Weights of a small multi-label audio tagger.
Model: 2.03M parameters, log mel input, arch transformer, norm layernorm, activation geglu, moe expert_choice, num experts 8, width 128.
Training: muon at rate 0.01, 9300 steps, batches of 64.
Data: 39062 training examples, 15.2 epochs.
Rows from block 5 of a small multi-label audio tagger, named by matrix and row number. Rows with one number within an expert belong to one neuron, the router's apart. Each number is 500 + 25 x the weight over its row's rms, rounded and kept within 0 to 999. All counts start at 0. Numbers have three digits each. After the name is the row's rms in percent of the matrix's.
Before each expert's rows are labels from the 100 clips, of 14976, where the router gives the expert most weight on average: "responds to" is what is common among them. Only what is clearly more common there than usual is listed. The data: telephone keypad tones over noise or synthetic speech. In brackets: how many of the 100.
# router: router (model.blocks.5.mlp.router.weight, 8x128, trained with AdamW), inputs 0-127
# gate: expert gate (model.blocks.5.mlp.gate, 8x32x128), inputs 0-127
# up: expert up (model.blocks.5.mlp.up, 8x32x128), inputs 0-127
# down: expert down (model.blocks.5.mlp.down, 8x128x32, transposed), outputs 0-127

# expert 7
responds to: mains hum (88); key "8" (78); key "B" (68); key "*" (62)
router.7 098:472491537476473514525470478459482498454532494537498474490508492538492483462515526524499504491501490502508461545547441472520458498517526505505520518540539498515485541484490504498493478529477507463489493503511500488470500501539471544530496502516513508544460562464531526504525504466540515484477486522464490482483518521484523516528510508494458497481468509487474501527499540481452470498460
gate.4 106:474476501507528524499492555511483502541504477521553480489483532521500500473520507510528516497488540498491471465508498499521517526466533460511474530483462491503494517505491468483487469542460483446514449527467501456478541506509477520462499540492540511558491509479543482479488526518516528524490464499507500476468477508532536527478470493462519517474463470500497460508506481528467488480492
up.4 105:538516508524482529542551521491461503482493520442531516491508513452456499484467484495524535510502474486525520495513514525523470512487479504498538550544480503493518507515463480459513490497475510536506542505517521491481509495485511475483473505501515502447531485436479494526482484450496470495524532508495509495550535520493463541501517499522502484535531457513474492476484523520545520483473
down.4 092:489496449514483508531502502497551490500491517527468505500514502519484537528525482507506484510493530516487500520461450490515518486485474474514480491538453519481500507474479508480513446509504504533554512490488475505509523495491536539495461510450469476481522481499517539507529492504453504507467486519508499516472527528476531526527452466488481466501484457456466536464475499466447554499505
gate.5 106:501452444491451477499530504507482523531517457537531499512498497525445491499543463498511490510539483482464517496499497541520499525509492467498484530510502512553536505461445509487493480485502466500496511486528537495538485484520531531497522511482475469536515529471483502495496490493557491540457480500495492455527527507477533517510520464486528517534511509520455509497526516481531513457501
up.5 101:526457498475521517490485550473482486492550450500524486482554447548487478518501509485498485489483472499521503483493432490523519525475514478491489503498480502494520543461500506483502520510471505524488481520568496472518481536478532483481494480486513508489518502473479484504509506547448477513476474491505527464533517504497455527511499532514487525550472480550491492517505476509536495448480
down.5 101:502515479532521504522493539539559493532523547503447473496528507487475479487524512489507462493490484500559503479507488456479502475461525475519483511506485528472510469554522487500472459531503510482509505507475454468462494508520471499529486474521552532509506509519511505518464511502475500507526490506466503518489478544448454478537488519501485471499507541515513539495525489511455479458489
gate.6 109:511477483506492525533497494549539470512526465512541478488480518547471528495507560493486491488496501527482431505512497470494478521491530500508516479492492480572457514481486493514506463484534514507499450494476514465471503493489504481521486506530523492552459488503528495522543481485425510524550507484505534506497518504537520480509495515479472513503533511506464476500512522519458505511468
up.6 093:482477541481530446508493546478474501475483532508503530509486454486477518495484501467495539487504535495488529501512522462504476497523444499483502514535508518489460478530530466489540546505508507499523493500482488542505498502466521518510489474508489465513529513560570540500485499533513447505460463506530505499486492509506508486511490450471464468491516483483482449498496488475489546512482
down.6 111:523493525517477531485469499533510496487510523481486488503492525508506501496538516470487475429549534518550492471495545485510500501477509474511502512489514503468529511545464514487513510484482498520507499531471510504505493506482528506434530494495483460463471483516476483528432529464479501523525478527527450509482494531491486513542506492518462512487484454472473524552448477521476507479485
gate.7 108:495516514529513471536511471515472477446493519505508514521498500442466547532513490508527521502462470544480474495503523500495474503506480545502515510531488507487496553512500474473508471493521503463433494491528469535491501533488511466484505484492502504518451531472504461506515487463516473493467485520514532463494533452534517501478520504485487466540497448508473534498511481464515506541538
up.7 108:482519544490478492514478471512519451440510499506463512476486505471576471534451497556514521559507503514529483498482476509490518512530460508503537507508513515528468502494515515495475503474476486504488469491474472527514496513489507473506502526476498521469478468518484516522482494476512519557535523520468553531479479528488534533512475515542485501469528521498489527503556509510493490523488
down.7 096:481507510552500472515545475494517486506480510535468502451516518459495486505494553540532524493508477481530507520480529508490458488485517505572510511513483507447497536482507461454480509498519525499467482532516482473496502454483498521500490473490525538453475524473498452469522523502526488497525532495505486507539519520514546476501470527529444473477519501498475499469534497509482506515479
gate.8 108:480492504480519506547479456496561491549529521448497474521467500506488504520508505491497455512482523500508533447500475491452486495497517521502484554470519517530501529524536534468497483475537533495475451522505493505464497466474475483508452499531491545494494520450468492499507535478498478539550491517516527488498495466487512542510501561517476499505518533502507520493503479490494503472509
up.8 103:518502538505551517489497507455515454511489508466475484498456452472474520518509519484444494476510495516468492449475524501431486506474487531514567529481488477520500458531481486551526517490469479487482490515503518513486530548523485486498489480520474523482492528477503507516505496518517523480473534474503534545478499515513489449474527482483478512510510519467526532488503531517471523495479
down.8 098:477535495483475494474511509501490500500514463509486501478507523497536499488454509511514476477503490506489515492487454533541481509511540475496479524462493483499506443521466494491506493470558476545478497483535522497531455482508460476548528497502514480514444491496476530492482499482496513547561505473508508486530520452501483487479491545527448529512532563507524503496515514554509508483513
gate.9 092:517532518510518500460536462488541511541500521470455496491471494457472502484479473510557522476521485505490522530511486489471524474462479533492482508465499507511480507507513473510556457547502493501458538513492542512473482519460464514487491479475507484503521525492508461502546478528497489489444465495509538473529508541503516517496442484547506507484503506476526512535500505515489481512536
up.9 098:497491483470481527491530491453476490460505512489550493524521467501531497499509558512519547480515492491516508511479471528559519467527455491484466514452477509527461504507482475480444504469549500469507512540531525521484497518487493486487508501526480501502505483467484478551528565499495520469548492491485519461471509494477526490468491479528483481536479521496516524508492538534518505502509
down.9 101:493489498523513472481462503483505514504497476507489474506506515462501530523497531474479509525454416514525495517555486497529466467511468519550526523469469495513490532503523489504498493530515532509503517517535515515482496490509477509457504528512549523495453486472518468455482499538508523467469531493512488476519546501526449502517444480515483498519494502527488535513463535521468468513525
gate.10 109:502543519505475507519503539492521513493491533541516534498499512540522487490464511517508459489525466518486511501474562537465535485482464481486520503537467492523472526467504420520484458502480493512516509502514478514481525459470489504488487483516483516523468555467494535463467474502496511480451474480479508479509509499484475483519499506465448520497452515506461490512506493503468512496550
up.10 099:518491494532463519481489506497466485466479530515514477506519541529454470497480502499531529490460519448549452533479463525464479486505506531493479504502501534551487498481486482518460464480505515543477532500491512488456550524497562512515536516538491511502495489476550453502466463513536509531498464471480491518487504499516486483482501465502496497504485514483474459525511485507518506514462
down.10 104:514509505495469525519498496558516484539507504464476548501526524499549537481520494525496512503500503495469529538479488481475509522480486533512498518493516492506508530503523500517564520477501544477519492519507461452515515500524448532512499452497503513531504490555464506490472497518527522512483460472480514537503520490531555511541496494549537547501507497468504472514466486499524540507543
gate.11 091:468455459504515479480482494484510492495494507518484529534525497496482503500507486517516486531485492435490444499493431511499511479489473459508530467507526450481460527486498524469527462491458522484441519508485469491480464491464503540498519484465481481514512510493489479527512500520492507516515511479562509509545510480540477487541507524518549533517515507492500465488511488511465480505448
up.11 102:486496529507452499489515500492441535460574475499507474487490509491520555497495451516516474502514507492481517485496491510532480477463507497481450484508489518511547546491543488536472511536503415504526501513512500490503503487532433519506531502516506459526523509483488493515474487512533495485537491459530542520515532499520516516502510521493503522487504501489507459510506536540514486529500
down.11 104:529518537460486494514520463446521520509469476510511501528487531500539518506563491481475523509529521496538455483464509487511477469495463480517522521552549459481482519507437438509500536493519495475496512486511516541522525531472478460487474468476518494481481526479523500486486477548523503495528513490490492499474516519509466520472523507518501461525506500532513507539478503511498499536488

# expert 6
responds to: key "9" (99); key "*" (72); key "B" (63); key "0" (60)
router.6 125:467505418525489499542545496511502518477508490508502510516472491488496497495459498494482446526514499487456520459523478529519537495502473463495519510482507487533530516501488455466507490539514484555462499484468514489495508506486539508494517534507454489527523474526503463521476453532493477559496508520518475507462510486534513487530534526477486500484496524494512490476477460480483562501499
gate.6 102:467479532535493526468529513497503561498518543512521505505506472519494520488480512466532500448512477518499508518519495521484505517486476427526485500460484521540508501496528491493557545504463512501532501481483516545489525508498528487512503514461466546484496473524486470506527486543503530489471503440526496445509454500517469503486468522557495510512521494521499518468500503523521489477507
up.6 103:497484488475518461566472451471510485497467471497494483545501502515510512489524522529516535464533519538445490516500517442546521494501490531541557489487459525484520492529492514512486520539500520499532499531483498524502454505524515519475478524505492503512477481496464494545520501500478539504500488498489516492469507522491535495479543529533451465478519493490502484545527499514499547496477
down.6 097:496496521528453495477507540522475472488513493503495469509525516530513516477476469495503455476493512443502508486450490496497502514536520502491529552534493479582501455510479530509516493498468495450495437495518487489509576500539489467465505512503514470488493561497480464531552524465503519499510500487512515499498492520515503491522499542498531490525537479486504512503477528493504504484506
gate.7 106:516487537474435487521543495527513526481502457501472481470512480471532492501507473516509518482509496467507502485511439536476531490486476474510536518493503512528512497483507501493468537507537483484493541498522512510483487492489509544519563553508507453509464544528536526485489447518488475529504522502482457502461486508501469496519469502536546524495530543498484512498524531475489531526486
up.7 103:537463503514496503516509523529535488521528527541481526521528517510514511482477531516545497464495529503522499510511515536518489510451498493516509498489489519528473482491495472499502499471531521502508493489504496520501470480473502477529493482494472472466482475531569536499459496510474472541496450499528556504547493489463498522523491503505512445467468414482496479482538485540531522493508
down.7 114:456507477532550496502522450500523509526495468501521454509520441515510509473457492487567529467511508479504479534506521507481468485520525478521479464479474509525497509529480445528493495493503467482502478480473517527559474527520526500481451497464464467493475501507472507509507490459456511483498516518497517532517483484477461502503497527484474555474501506479497500491495481516518467500548
gate.8 099:485533524485502448503458556497503528482480514512508522510503512508494504523491512478439469498448506474485551485465487535521510463474514467492515500511458527475538505402508525482506477490496483505512512531482531496462510538534521488473515512492487505476523554500469484499492509518535527480488497512490473487488494503471485495522502474498485529497544565487480518494505532486480494499539
up.8 107:505470494418551490496488489487521519509471467503506469506539464489462497530533509533452533517509502472506462486535487485501509509499506506504499464535475535513530488512484491493479523488517487427554511523521468506450479516480472507462490485521519519467476497495522496487522531495512444501517511503488492536546484475514519541517502491539532519495503495515492513486508459512441509477510
down.8 100:509470491532469483536474484486517517471531491498443476467544518514510472518516519512501507485473526513480502469486478530522492501534460521501520521502507542499497527512485518490530497525492542464477459494504460472509499507484495529533471472546485508400486485510463550500497505509501522511512485496507523512463539520482519539487450481497492507492534506521507533507495494533498537526554
gate.9 102:529530478520490489548527467510466532506533481531521512528502497499510507558496485451479496521507453502499446519464443519492519482537549509510481489501529507463529514496458495517507483533470539532484488494474513489449497502479481532477516534468506515528480462470509473504477521482483511460497480512533491486514495477494496521495470484474543459502521536507521534543480466517498506516538
up.9 106:477495510521522475436472510535479528489488513516479489512483498461478477520447500521512454464505507508496489540462528495502534502547461533463487463519492462491508470507502471525475512469522515499505449502533535546496504481534491462522506475485506498518541525522519521509525515453526493482508491490537496518525512528475517493545468543454488543476503493516489499517538519473469480525516
down.9 096:514512501536505478499548530527497524523514510501534496538471454521499522499500514471557470550515537526499454490516523493515476482465470479451469513509518474507517501478488487510500520511519461500511465490467507541447546453490467487465491488494478491498513493517483497557537510528514493511528499527485486510440492448510475509541521514504501497485523485518468530475515484454509479464510
gate.10 098:459463508532491503467500485519526512514486494467479503482505503525486526517509487508507475513516480522504530484551512555488488494505478468486540553515568491521496525482504464479499509526497438567508514481512424486484499514526495515481508512546498537512486474488498487516509482517513493491536476524502504517550510488458477487494542518508507499491533440476485486500480453482543512480499
up.10 091:509484551493540463517499502495469498519542495492517495523513488436522488478499544535513487513515483491543546413534521527501487525499505497515470501532486482501496485488486490508492515505478473503532513540459484495503486507514460524493493515515506459489437455481474478526473508481440496490496527521507465516503518469502486466503519526495491483511512513480507459477504508540504441463534
down.10 092:505487478513543499489480511487480552495479518477512541463506512506518537533525493547517474496476496511497510494516439483555466475520527482496537515517575493497497535487443508539545497497485481543487460468519486487484531520504477548508507491488506503489497491527486481513489504507556458562508492472502525514506539518506487534488486500529508448520498513520495519518486511506454490517494
gate.11 089:486473505515477515465475537504534491492475444487447478450516488507486530501491497481503530538456521481517473457469497487478491520481468555493518439492535439503460494486514506481477480499508507498487480466510501474525515503489488478524495510503453480483534511470489502487511484474508488460503554466498513465479513495509528527517527496503474538504494523465555516490490529455520527468517
up.11 095:528515491500518482513492498530518542545453503560506508516524495490499488524556471490531517532522465479462498535523494512486464533523527505492576526503480497532518526493508484498482523507534516513470448494495526516501511507452475481532503474512462509522479509524498482481526500526511504488496470493482558484508523538495539465525487488479519541490534514514525514459535496535528499498542
down.11 097:525495558480512513452520495507480456504567502480508518469476487473530522441507507524529501512539532466489502526525557500521530536471514466506495468490482545496518503515456497474486476487521502472480524480485509518473505491496509475499491479500463518526536459501505482445509494521504474463493532509503505518545488516551523539518497467534556518496509477514489501509539477500519483511511
gate.12 103:500457459516535500508490478476512510490518464501497438550467452471488479487491466543498456530462541481485507451525491511483520537510474481521530467511512505582523487465510490496521467475547510502479503499514482500471501508519506521480518544520541519511530503492507507503487478492509519548482521499472509552501524463499500533503503485539486496523490495539486522487497495537489513492459
up.12 103:483526512527476492515529538516456559501501515495499488473483505456525496473493468512531487517501463541522485495456526482466499464538517484457554495493492501476499495534507483506506500521516508485505559476507509467529533495557483571538496496493476542487503475499529501489526461478490511476500476521504499520450518519513471517505451507480521493519523483510498529469491502512544524555494
down.12 107:493510511527513452517497494512473467503521513495496526530479501471523478508492501531492485500459502514439556491472479474457476488516486540476515504522464466473488480564486490513539501457515506468492511499507499506514480483497463527503516516536491486470526552543514504492504505497518496530492512454497466493542516570519511524514544510460549489508498477529511479512483510539547524530506
gate.13 095:535550466510519507523505513502532480499503513557459507460499485455505508523476467493456481463514475476482501494508512522485507517462541527504468542487479504461508515531502526486495497527577490432478506513532505506492497470509499481514508531501524501525517534484523512511500490491519509505500496480471537520484471481542526467482508465523434463504500529539512495506540518521464527524496
up.13 086:463526471520461495476461512554470460516482501532490490531468516490514483465490459505530481503484504521514490509509449521474499458517518481459514491487489496527508480496504457451518495507525506505499499492537518495487524496519439517479538465485534486497501522514512502489485542527512504522544509499567537508476545483501506480521488524474493518527506482498487524566482531494478458450478
down.13 095:501468523480494478505461512456457467490506472541510509524479543460502471525487526532514499531475495502499419511539515501472485479528474512523504438509507507504537548529528494460538511502472520506496491504501509485505492511471519498472494505556483476501493537499499516506491520469575476551495473487488497523501562494496480510504493495510498503492517483502465469471495463516515541510472

# expert 3
responds to: key "7" (95); key "A" (79); key "2" (56); rumble (54)
router.3 097:453480528491490562479474468441496494555507523470459481550529512493509494521529489532527500518521519501510506519528520476509493480508501526469460467511501487529477528509500494523531525467500503477539481504509514489531492481511529502497480473487509469470444482536511530516566492490537488444516516522465496506539496498487519481502513530479512543524469517537478504517490506489496458515461
gate.4 097:470529512505492487527470496463467504529534474530477535530504492495517518483490498528494522469532487468467478468508473535529469525542495542458510488469532538504518543471512510574514516486498521501506516472480550462548529514549507544477515506490513513528508557522515521467496506510473532494534522465506556496496500505517518519513503519512478516499501497464503514495504486500458522468506
up.4 103:493471523499506506514487456488490509517506524457499538452542515506465461505468518489528558466517508475481500506455514507513493481533473509470506495501508518535501466517525538492524520517575517489485443491473525481500502483555546533539553494465506512547520476498487513481507514523472501529489467514502496507510459499512457516541499478472528501500467475495499524495500510488480513468470
down.4 092:482499556520534481510521496489476476506540509523469499517517522514530483477487542516495541552495505467527492504501533521490499462509567478523532476489515500473472472536475471497515522502517496516492511505525517489539540524484470479466527515489499464511447514483479544531501511511465508489497533523491503492500516530483509462527519489436492500451465464497526529506452463530478504475489
gate.5 089:522511466482495535510488512507522476477481530503522472537487517525479484540499479491445453531500489484470498530486509519486469492495570580450477515520478510539486494524457501458517426485500475542496493482514459477498496482482498512495523509477547481491491493498499474525471493503490470515475434506506498496519493513523506525516511521492527490518507486480458524459491500461487496505484
up.5 094:473546487514494488486465537452533478492533519506492452534499487487501488486490502500483496479530519476468511521484538515458508518452476524441523526508509495459491497475482542529470505518476460523494483512523456466496484506467460452473507510500444473532503509525492472491520513478504514497510499458489499490552550520479484507492506476506486511482504503517477538513502520419530506504495
down.5 094:503463500505492502502498535544525526541494515485477491507480543487527555504503530539507500521483522478493535534503475493475479475519483503514547542463508443473505540503474508529473504475503507495490530519495494520507517480471509493517520458546499520541476456545512505506517453463497446476554520511480510451529504485489516532471492513485533494492522534532528516507512487481474534534487
gate.6 102:523527483498510523505483505471461483488499534492497517518535491542534517535478521535462479505512497448535441475507439500507488509489503479554532484529484465494477469501487485530521488532536513466492508494544494548500511516494529513539493473545486546490500492492491481475505513511541491514457488507524513485514523499466478516530494487475501486482486459470524550520503452552500486538495
up.6 099:524547451483551497465489496532463495515448475524498523486489535509519506441512491474480438523523535480509505495491494518487457520478499503465493500528528472484487480494536503527505506505524495494509493506479486461466523522491483499514480508465483514504490517519522451531545502516529493500538519486452491478472451529505516511484523533492504528488515468521532440447485489485509521487457
down.6 102:478513485501522502490486492521557482512548518457495505432529471496484495492498486499519496519505442487498489465548537486502524536518518496517505512486537504509510489460480529544540513526504502468492514509520485467479511487502498483530507524489515479462518513556535512480496518514514522479533541553499500508458501498524481455517525494463486523499506505570456522509478485532522488450488
gate.7 098:544507504532493471482509518504457513497550487496452473482496518482534463522528463525485518503558498521494469503493490485481520507486501536508486529473517453508511472513497457546473540497504518484443504505453497491485484530453503492503511495477499487501529497492509497503510499477467563515527523471464478509497475525496464551522487494477486448468511504552525472500490509513511448538483
up.7 107:490548541519485496520531487496520530514483469492490460498479484508511484483506497560540476514504540505503486527481513540473476504485458528494503527491497529507536498462477480483444540473503506509466459525466458459519523523500530474499463491516504503535450477515476476484495469567502515518501505453491477529488523508530506553473475481523503518530502500520488547525523480491481500518484
down.7 105:474451476512524515499504492533555525511491499574515497497511502559488483510481468522499482444511509466513476516505486506520485508500529523530471486437550484485487519513510508524478502528493499497478464456507514511493505479459469542498461533468463502486494491508522511483490481533540546505504493479507509510537539484436434504500511487500498493506477503457474528496497523513485475496483
gate.8 100:526538542577495513481557489549514479469541509500525486462474534485487499531483506517477529526517500487493503533526501495523458495507497480478479497536446471488506519491530490477515500469506501506508510490502490536507477518540432474521525517496478460495507474494499543463530484505542527568484476508502509471489520507502510489491483507475474491455509525496506485496476482477481550512477
up.8 101:498489553560498532470554511488481492469513505509512514508527517512505497479483476512480490492483477509462482484466479487499473497483509536521515501496485503529477511474496537519514537500446468483465518512472472489562526487509535501515544482497502495463479475480482487512485519543507492474555511485510493495498453516482492446530531507461497525480519521489471470497556538518511535467551
down.8 098:542517512483556520537546480522520546508510523506488526555512487484491513500533492475506503515435521518484503496492490521492482497534484498492514488554534475497460470544495459497484535499484460511519514490481511555494527522508567505509525498514491512473478496516521488514527475473526505481489496504535485532475500479537502481498506502537487505498480557479478466490504531478447518468453
gate.9 101:511499492490522507506501533523494501464486467478491543535470506509524453497491495490526518520490495516518465477472518495519481523485474511455482563512474488499469519497514514518504502488484493471513531493480505420485479521472532513508543508506484539464519512495457528450465508506497562502495436471485509518508466499499459514482493519511513510493505489435540459460510508486448501516497
up.9 092:520477483496521490495535524526522495458488498507505501472491525482502452530494505498506475516488534494505429523496535506516453492531527475498519527512471501523481559511476470464516531466477515533524432479520527500522497471481532497503536492499543540493506498468455478492529470469517500501504513502477489553509477493473483473501468527496468545493473493509503529497512551463502500552516
down.9 093:468492492495445526466532471502491480501484522492512487547515512556501522514507488523508518498522515524492487482531505501511488527487540551504479489500485559504497499446534517494490518484488506548470501525498547515523506564480542523495547453519483469501459507480519492498486486477510502535512513475469496457510510505480494449468514484492522491479516500546502468526447512537528509516461
gate.10 116:494540457457542515486512505519493535512491476498536475472524486529519507502513507468516499554518462544501517452490487466470520499508486519492479537485547512502524522509558481554546496514490510556490479528505519474480463516495467495525513463467520485446527503518538516463495515508505464500492549493506504469521471526495481517497465538473513503498475511500499503498477500465529534531492
up.10 106:499489476506507502467519526558481526546479497493526506529509494533473482469484450555507564511520476526518526512463485504545482513489516531479511514517504450467505502485491503497510474494506462515534487487494497480512507503465481490487517524467441455501457528487518499478499519516469477513505486466487521504460494541532504547538462475571496491501524538503527501498526522520494521497487
down.10 106:522501486532501458455513489481494498540503518478485513492524499495534519487497441553519528478551495517449496492528482519486519500509570477531477485509502478533547488517521531479503527466497476533498519528445487472472465539540449512472495520489509518466497506463502487474502471486514462524495545512543505525456482529502494520506516504485474488489504506517510546515487500530496497474472
gate.11 101:489505500513549491509498506516499473521513534481529511486519529491496450477492542526493507515503506493518512519473515490520476513479484487468535538515501486476466537520488501469503497438516537523553459485507467531513494526474509481518513484430468518482531490513478443471491492480545488478456443464503525481498475469491505495474467452459548488475491517481514522525519498469497509490496
up.11 094:539470507513537502487441500490523520562503493510465547522482486476572473491446505501538466509529541487521500537543504469516551494508547518480525505483502492483535500500421486519473483480531495528535494469506465495526505468505507486508505511497486519496473514499493486549503547524478488494511501505513512460476520478481512516506520503506537496526510482496498521499516497463519475514532
down.11 088:535495505486513510537546489521525516513511521511534490499460484536487535487514495487533509494487503556516465487494475500497471532535472470481511520512459514518541430520553505519451485440493478473510536463523532527506491536498511490526504493507447502521503517524470493548484458517500540492499532517522497498502527480507517476480483496486494469464502518525502461494521515555498529477513

# expert 5
responds to: key "0" (96); rumble (74); speech (62); first key: 0 (52)
router.5 095:511497519455529485504502526501474463457494475493493517495540523470505492525509498509506475466483489503485458453505526551526491491504504490468485492456505517521509525494426584476509508492477522464546545506486522474515492485490518507506475447543510514496461461484503508495473497510509497488481507499469488502511492494430468473459493488452510492501499472496533480487544474506507523502474
gate.4 106:524526520496515413541495508510491494508518506530503532525477495520526533479513505521517513468464527511500511490464500534504488525498469488465485524509474510477491481497527532456493508442494469509498541480479453524452519511503517496514441467524508462499523483513460467537501501498523461507513515466488490480522500450502502484505519519480476489426520481506534483542469487486479486510517
up.4 100:463486470483474500491486499510485498529479514503492461487498544539427481520521509481481497494514542515488490483474533526507508495509515496523540511523502485538500499523516491510496519520541533500484488483564481495502510457502499515517531529465512494508527487508514483513492505532524508450543533489489466441509498502471478537487516549523545477426527519525496521453510511478461510534528
down.4 101:515493479517492535493525515508474470473501583513493524458457484501505520511490481511505532507469538569541501529463526512499482493486493504516508488502484544516511476509496481509510485513475483495478456505490503505480512523516497474434513511505459490469468527536483464492489462489518490487502512501506489458465457488488496518470461511500455511446515492445513505494471499536527458477466
gate.5 102:493489479526513520526479452514476531489447468506483455512494524460498465506492489537463508484472514488467549530493567514548522490531510517504510489458490478475527502533463515519470506518499476469510482509464532481480527487508482465453517517513507520481507487519520469521477518504461474510512516506537518473509466543506526491498455504508476516488476504432520484522529510530500545503489
up.5 109:478476502549507509518517472529503505512462551515516498500518499540494509510496482546494502529497506477493440482511448456460508503544495470491488480529500514497497473481496481488517471516498449473489513465504508521499499519496464507512508535494533532478468564517474485447491544495491528490537509515537462456517550471541550526494480493520460496509463498493473505500487528496476528488509
down.5 097:475472510500482454498469496497531503517468491478514483483508462486496508490492505490469455482458552532502490502516488494558519527481496531505485518467555476543462517505467472472505517513552463536477495488498504491484517507511516523506510510446469496515503535456525487477480546522482511477482544484484508486517521508514479496546519480469539521550463451482506476486476458496496537496502
gate.6 088:530485478513508490506474509481530513465494511437510470496542499517530527501489482487512525495477507485512503487522497428472504444493441498533535513503503520524471484479448497516511470463483497471479544489463499480506462506482508508534521528466472495503482470516523507491498467513493494496521499522536500516530533539469502539430508455489507482450474488506495502516495503499492432503515
up.6 101:500521498489484501542470487459516511526515527561507508520493501479523487491526476524474443509523453495491522528508458492509476480504547534536509490464462494533502493487468508497511479531484510480514522478501448512530502500533506497476495488522535522531492482456512478525496537531452509484540545512527514529495515511542517512506522562462502491526521524495491491550489552508524532510523
down.6 101:539530545546449500501488495463497500530465486522491516493524502483518520517523486501470502526501511514518484473512487509504487499526536478480509477487512487563551496487506485498523469505519455429523445459527542482505459483491450475502509540519489532490527471473477477500486484510482516463536529492512462535486490491502491530488494509508507485515471467491463548457539516506509483485519
gate.7 100:489477462520486486552503534483503499458505501527472501480519531525538492484528481534549511530516513518492474513504527507494454510523526499487495458520487490480515522466492467496530473482492510504490497538437479499500489507492475484453487496498451495502557544545506508523526529476497545523472511477556535501483521500492456456522454505477476475512493466486515492474472520455511523506505
up.7 091:542550470498484487506503479477488525533474522545505503510494523485480503511526464479494491521522546465477473505490526478502497445507460490518487527509506503535473537527451454468525503470511517509493494494521453498511492514455533493518500466510511513508510494467505487510487505462519489500436468500520510529477492509449491537527523503495459429481524494499512518462481508511464516448468
down.7 106:542490510507482467477478498533509488515483471493496565481488462511482504508517492508516484544500495447489486520474462515482524518506537485546510498494503545538514451496534497459503471488460475493476503470516485511527528486513506443470547458522512510489449477519535481467521510503516502541517542474500466461494447522492538480512532508504526482511504496489520502523458498495527534506527
gate.8 111:441505494444490503507476516471489476491492524515508499508536512518471512479523528503460507501518482476486537497495473514536503533507484500506510512454559544491485482480528515500535479537505492525499454494504523518532520499463447481477503488478486499523469553465525520481511503498453564472491550493493476493472455536478529549510518483500466499486492492482478511480511515500440501481497
up.8 094:495492492505492528482519513483513501498493506485439461529487451540456466512473552510429502478500528465530511509469549474429487501547495558502503490485509490508500487511498462472498485494484534513486514520491504509549491504476487479531463469514494471537492507505477507451468503504534497509484487500497482501534454515470493558506505457510504520523522477499475502475486460481517493499518
down.8 101:490475493482471474498537487505492470519459510503510510543493517465488488520479518524516522510470488465490487516459509521517517531493517484545506470513515502508431477489488463506444464519528512546521522483486455496513458541508532510515526472509462490463510507500502500426497501476497495519474544527461519496487482548498457526453463533489496519512510532526503494497526512509543528502505
gate.9 093:515471485480473531489518510501491520557499523518496519511523497478492467466540481540540538464512561480484482515476506493490492499481484463528491511527493487539481476452523526491483514520474527484526481473486475463482510510515482516476480521501481536490471496491563448540465511502524508471502491443525510476481500564451507518508491500499524470511496517475478471462528474498494495464470
up.9 093:470512529486468507505472495480485542489528486474486494490505524507461498452481520495469516497458473479494492505517506488477481488490474513485521503468550531484498514513484481452456503471458534492491470522559521498465468504551501497525495493527473501500496489447519503508528487522451503482482437545504488502512489490496449519568482518490486511455468528472478529513546517486484519489501
down.9 100:505503517472485479524493501504474520531498528503517475527503515489535484485518479485467477522498502545499523488485515526469465500529485462548494535467530469529493494488481464497476521507531518515499559521512534476477505475499502497506494486513514489481519462518477520510495505493484442473498544509500525510458499515502486485447573514467475508468506467477568514519468541561468519469493
gate.10 093:484512477484521433524513458540506518468522489481490526514469534490459510492503527490435511553507516509474478480449451483505521515524515481490497463471514507491582468502492482493528500462498464486490552483496512544517534490485484479496519470519512516500522520538483538537479499473492498495517459480518531486513499523499501492504527500496505483498503506465492503491515518471454514548536
up.10 093:480455530486466547518452471478522497508456480485489496484514493472553457510473528504540536497522482482470506477527517533503487518499536495471521504488529467485494511511538500453460512476517507501452482483483507482543481458514512508484539497519515530469467518521541517496499489504486467470495520485520467515515442469513474490499464477539468513526482492491478509467466455467506484478500
down.10 103:488494532511483502502499539524508534500492479562514501514545476454495519490480527515514524519524500467457491461505484500518548454486496503514495554446511550516484486509470468499458499468510522503436504509519539518457499474500506473521488509516525512497490511438504461486492516446495484523464457509515495469493523494521521485520476522506522501513460542527515466489491534492471500491494
gate.11 099:536490457474504482476451528503507546549515509495511534509508487500519564515520526551508513494513523488497511457480456528487439541496483477507529495520495498480494494536495529442515514478481544504486502521534489498536529551500492490528490462479514505464514484493523523517491495488487490458481535472480499480480487480471491518493485508510465484509506485455534513460444528516482463507495
up.11 089:509439486514491455471505485495511515478486500470515482539509495498469504489465516471482523492478526444513489490469476502490477446513503502486470501468481516521510541470518513503472493504491532530514493519497477455507503433504499451538485532532524528481507484443534522496526529492488470500492458530537486506489479504476520457477526508527518497482522514527554526513512454544491508523471
down.11 095:456470492507493496498533484470537543491541529522485478475533526453508497492455463473495468491518526489489497442512510459521475518489470523550493507540463467524537491520494507498474497484495478494486477522545452492508516445504500476518501489490525521505450488489483513537492491536473508462480478525514520512506489513497449516463531494513503530459493509482475535477476482544513462487503